Rows from block 6 of a small image classifier, named by matrix and row number. Each number is 200 + 30 x the weight over its row's rms, rounded and kept within 0 to 999. All counts start at 0. After the name is the row's rms in percent of the matrix's.
After each channel's rows are labels from the 100 images, of 14848, where the channel reaches its highest value: "responds to" is what is common among them. Only what is clearly more common there than usual is listed. The data: short English words printed on busy colour backdrops. In brackets: how many of the 100.
# r30: branch 2 reduce pointwise conv (model.blocks.6.r3.0.weight, 36x144x1x1), inputs 72-143

r30.2,096,210,229,246,217,187,208,236,211,216,203,200,185,145,201,207,195,184,177,163,188,243,164,182,243,255,192,212,162,241,244,251,101,166,210,177,225,186,181,215,151,254,168,198,164,169,272,180,167,140,269,226,149,211,235,203,201,195,193,193,194,218,210,232,219,199,220,189,198,181,221,206,229
responds to: capitals (66); the letter k (38)

r30.29,102,182,162,169,165,221,218,183,184,195,198,249,247,174,163,187,161,179,200,192,189,174,249,211,162,203,184,267,237,189,175,201,190,169,214,146,164,202,179,205,213,212,226,195,224,158,240,158,187,186,224,200,275,184,161,216,206,221,237,205,184,211,198,210,187,203,211,199,213,180,231,176,239
responds to: the letter k (88)

r30.10,102,168,185,194,168,174,246,242,163,137,214,242,250,244,178,190,164,247,202,282,206,177,239,206,182,185,160,152,213,249,238,175,187,193,160,225,152,190,199,189,134,240,179,143,239,193,167,153,222,204,228,275,181,205,220,200,161,102,183,200,202,213,223,212,177,226,156,183,188,179,201,206,219
responds to: the letter l (49)

r30.3,098,193,197,199,266,146,240,200,189,245,246,143,177,137,257,191,159,254,221,172,219,217,246,227,220,165,188,179,136,176,203,177,269,226,216,192,178,214,202,207,204,192,200,162,179,192,192,163,225,166,165,174,232,217,204,207,180,232,201,202,197,197,201,253,109,217,165,198,224,195,164,195,257
responds to: capitals (61)

r30.34,100,179,214,237,153,178,170,179,228,224,232,179,213,182,181,151,210,212,218,269,181,166,213,207,247,278,201,184,269,198,282,215,192,188,260,187,201,204,198,206,170,138,235,300,180,179,234,224,181,192,212,163,176,133,218,194,172,171,200,169,191,208,229,225,190,188,260,181,205,210,165,222,157
responds to: small letters (66); the letter t (65)

r30.9,094,140,219,255,204,187,141,176,221,252,224,240,210,151,210,186,190,232,183,251,158,227,199,245,226,242,201,210,141,220,207,192,180,196,210,171,208,193,152,283,224,188,107,197,235,221,214,162,185,211,256,249,199,187,246,208,198,186,218,233,170,194,179,185,181,251,211,185,184,202,200,227,217
responds to: capitals (91); the letter n (53)

r30.16,102,177,159,250,195,210,279,187,220,191,236,198,229,150,197,237,199,214,237,134,166,233,165,187,250,188,185,189,205,240,173,150,146,214,232,184,150,175,223,177,155,185,150,188,199,185,173,206,258,262,188,225,164,201,195,208,186,198,197,201,178,201,152,228,207,147,197,202,177,223,186,195,152
responds to: capitals (81); the letter l (45)

r30.22,100,223,97,182,148,160,214,217,189,193,225,187,198,254,180,228,181,228,214,130,178,209,167,190,212,227,202,196,197,221,213,197,178,170,251,208,166,170,241,192,187,219,100,182,225,125,151,160,222,192,237,188,194,174,227,221,193,219,201,192,200,214,209,207,204,192,208,217,220,205,209,203,213
responds to: the letter k (36); the letter m (33)

r30.7,100,203,149,159,225,198,242,249,180,199,214,224,277,192,220,196,169,175,138,233,201,199,218,221,228,176,181,204,177,206,188,138,223,161,220,229,204,148,134,226,251,181,188,257,206,172,188,192,177,216,200,208,204,225,218,214,170,169,223,189,230,208,192,209,179,210,172,211,171,244,219,179,225
responds to: bold (72); the letter s (43); the letter u (42)

r30.0,103,206,195,200,185,193,153,213,231,192,227,213,175,204,161,214,246,199,175,185,169,169,209,196,205,210,282,147,201,165,165,178,213,202,190,175,211,193,231,189,192,145,180,177,199,240,195,180,159,251,181,213,235,186,198,205,193,221,211,194,258,198,191,175,193,149,219,189,106,252,200,204,208
responds to: the letter t (51)

r30.30,092,175,246,212,193,218,264,228,165,164,178,221,210,243,140,191,227,152,157,184,196,207,142,151,200,213,174,174,192,163,216,229,208,195,193,199,212,215,176,213,151,182,139,166,163,221,210,181,210,203,194,261,252,208,183,200,164,220,205,208,248,188,186,231,172,180,161,169,180,194,143,162,201
responds to: the letter s (92)

r30.13,095,151,136,187,184,201,197,218,217,172,162,215,211,170,239,263,150,253,207,178,201,159,194,215,225,158,162,205,204,190,163,169,216,168,168,190,225,269,169,167,200,156,213,155,129,223,166,226,215,160,177,226,161,231,208,220,162,219,216,211,221,216,190,212,179,197,241,178,166,232,196,177,200
responds to: the letter m (54)

r30.32,097,175,146,218,235,227,272,221,167,193,248,198,185,182,127,236,178,185,240,135,252,229,214,223,169,197,232,194,184,230,166,201,165,190,201,151,206,181,214,172,191,217,181,183,263,172,198,209,178,197,226,170,185,128,231,210,195,198,210,206,180,197,202,209,202,186,150,171,235,182,170,175,201
responds to: the letter a (70)

r30.11,099,199,215,226,208,227,225,130,196,266,164,221,203,159,165,230,261,192,202,156,263,199,222,165,196,189,178,186,159,282,175,200,182,167,175,204,155,201,179,202,185,252,206,213,240,210,239,221,169,178,199,184,245,207,176,216,181,185,218,183,192,208,205,252,185,187,218,154,164,167,208,190,220
responds to: the letter r (74); the letter c (31)

r30.28,100,183,175,187,172,186,195,187,215,210,198,194,260,177,156,171,184,236,174,174,160,142,207,242,226,226,153,157,220,250,234,209,190,192,186,186,192,182,267,203,210,259,197,205,142,233,214,204,213,180,198,209,247,186,138,211,182,211,201,165,202,201,181,231,174,186,162,185,126,212,182,219,241
responds to: the letter r (54); the letter f (31)

r30.35,097,184,203,212,157,167,209,204,239,206,268,206,182,200,135,194,182,180,169,155,178,257,215,177,207,201,218,176,186,205,197,188,207,231,153,188,195,177,187,186,158,193,223,195,238,186,178,206,159,255,181,182,169,162,209,216,181,167,205,207,161,217,202,238,172,181,223,188,173,201,191,203,182
responds to: the letter a (72); small letters (67); the letter d (50)

r30.24,108,229,181,189,211,188,165,243,202,234,204,205,182,209,255,181,186,194,171,199,192,159,234,185,227,132,219,250,223,194,170,152,180,223,193,176,229,230,184,114,174,227,276,125,209,149,181,277,242,215,209,239,207,160,237,198,195,141,190,206,213,208,267,144,211,172,184,188,178,199,200,231,185
responds to: the letter i (59); the letter r (46)

r30.21,096,202,154,191,204,178,166,174,156,198,185,243,189,179,190,253,207,205,243,199,251,180,203,270,189,199,152,199,179,261,183,175,191,171,179,177,183,197,193,210,215,167,174,207,232,184,234,163,189,215,210,261,251,242,214,214,188,177,205,167,188,215,190,201,171,145,147,174,182,205,152,211,252
responds to: the letter e (97); capitals (73)

r30.27,100,203,237,174,153,218,227,191,171,214,240,219,199,226,175,240,238,127,177,192,193,211,228,172,242,164,201,225,224,170,197,180,205,155,201,213,132,213,248,176,213,192,184,163,217,156,164,148,223,149,200,196,236,171,260,191,172,175,190,170,223,185,173,204,198,240,225,167,176,196,193,152,209
responds to: the letter k (49); the letter c (49)

r30.31,098,176,205,220,202,176,204,184,236,190,186,164,205,212,224,225,178,237,142,221,174,161,171,252,194,263,196,185,88,189,196,250,169,121,182,209,183,145,138,237,210,204,210,255,207,134,239,204,154,177,161,188,218,207,223,204,206,159,212,154,228,191,224,209,177,209,183,189,178,171,186,197,213
responds to: small letters (60); the letter t (58); the letter h (41)

r30.14,094,184,215,180,172,160,212,163,174,219,174,149,249,187,170,168,162,203,176,199,157,226,209,190,273,146,203,182,198,211,224,212,231,216,214,280,243,310,214,201,171,161,211,212,171,250,178,172,218,171,189,183,153,196,193,208,156,191,224,221,253,200,263,210,176,185,253,230,187,247,203,225,231
responds to: small letters (70); the letter h (59); the letter b (32)

r30.5,107,162,200,234,264,210,235,141,211,193,195,178,185,234,186,200,222,186,190,197,200,173,192,229,232,167,207,199,195,193,191,180,150,237,140,218,200,202,211,179,193,171,267,167,186,180,192,212,166,245,173,194,219,240,142,202,196,165,188,148,186,206,142,160,175,185,208,196,221,185,215,220,223
responds to: the letter t (97); capitals (81)

r30.23,100,216,155,209,221,160,158,149,194,245,121,191,208,220,154,164,182,241,150,198,258,203,200,138,170,247,172,232,194,193,233,227,176,189,211,187,195,200,170,188,205,186,198,188,196,136,289,152,220,174,182,178,193,187,229,216,152,169,221,176,148,214,228,200,189,179,228,194,181,203,199,225,226
responds to: capitals (82); the letter r (66); the letter h (52)

r30.8,114,197,211,190,178,201,210,168,184,207,185,192,158,262,186,185,191,192,192,61,190,186,203,214,173,287,217,185,255,173,182,193,184,166,183,196,197,177,125,185,166,226,179,182,187,232,198,218,188,204,209,244,193,141,226,199,197,145,200,236,217,228,243,198,179,192,156,182,131,222,202,145,200
responds to: monospaced (37)

r30.4,100,211,200,205,227,233,253,172,123,241,189,205,243,211,170,201,197,216,205,186,187,215,155,201,189,215,146,226,238,235,194,161,144,184,197,191,182,191,221,210,176,122,149,220,186,117,278,187,252,219,246,174,225,229,215,207,193,166,199,160,171,186,214,224,190,231,184,195,194,250,212,241,267
responds to: capitals (65); the letter e (63); the letter f (28)

r30.20,098,196,241,226,249,168,180,171,130,217,206,204,204,208,203,207,241,202,208,199,189,186,186,174,198,184,137,175,184,192,189,175,201,201,220,193,164,211,157,193,118,204,214,181,212,188,252,201,227,158,189,145,211,192,179,213,195,144,205,205,150,213,215,176,112,238,202,171,174,192,173,148,221
responds to: capitals (83); the letter n (57); the letter m (41)

r30.1,101,173,269,179,206,189,178,218,202,136,170,231,211,244,231,218,246,198,213,183,299,250,218,162,231,229,190,173,209,183,212,179,138,190,184,205,193,163,174,190,126,178,175,191,193,223,186,189,228,217,194,233,209,172,228,212,206,202,198,213,188,215,187,207,162,287,146,222,167,203,187,178,222
responds to: the letter g (39)

r30.15,094,247,236,209,225,195,150,158,183,154,216,192,209,169,215,232,193,235,150,192,234,200,174,182,165,273,220,169,161,223,224,233,196,181,279,189,165,188,169,187,174,177,129,203,196,256,208,152,204,174,240,239,217,257,213,218,181,183,226,199,197,204,190,255,170,220,228,185,162,223,189,200,220
responds to: the letter k (47); the letter x (31)

r30.33,073,191,189,197,206,219,178,180,215,193,190,178,209,207,196,199,195,199,204,211,219,207,191,211,189,175,201,192,215,191,214,219,198,168,200,205,209,188,181,221,198,195,194,202,215,215,204,237,201,198,200,208,211,185,207,233,184,192,119,157,225,65,182,209,203,201,202,188,188,182,215,198,207
responds to: red ink (100); the letter s (42)

r30.25,101,229,195,203,169,200,187,191,202,183,207,171,250,225,202,192,224,191,153,129,196,267,245,254,192,195,252,141,158,191,168,197,213,173,176,198,217,217,224,247,212,159,237,265,240,229,213,197,189,290,201,202,212,189,268,209,192,172,198,196,136,201,191,222,183,232,164,190,179,165,181,193,192
responds to: the letter c (84); the letter k (32)

r30.12,103,219,197,172,183,195,199,178,189,189,170,265,144,191,186,196,168,183,220,156,224,210,165,145,197,203,216,189,269,248,173,224,156,199,198,244,188,137,184,168,216,173,144,144,169,120,217,244,180,221,216,247,155,172,208,213,210,158,200,174,194,216,206,229,184,164,216,214,217,184,201,212,268
responds to: the letter s (58); the letter h (37)

r30.6,111,189,203,219,180,171,207,182,203,226,229,263,203,195,233,186,192,231,187,147,230,220,193,142,158,211,185,225,211,222,86,207,159,180,151,210,194,233,150,246,197,179,213,151,251,157,214,237,244,166,139,192,150,156,244,205,198,181,194,182,187,207,229,234,149,156,212,194,177,209,203,204,210
responds to: the letter i (49); the letter h (30)

r30.18,095,195,187,164,187,208,181,159,246,183,212,170,193,158,179,219,177,189,189,190,277,185,198,162,215,198,211,185,228,208,190,215,184,178,176,215,201,231,162,182,166,270,193,242,233,198,224,235,190,169,241,163,194,188,183,220,243,221,212,197,224,207,189,239,219,185,148,185,183,184,215,177,213
responds to: the letter a (78); the letter g (30)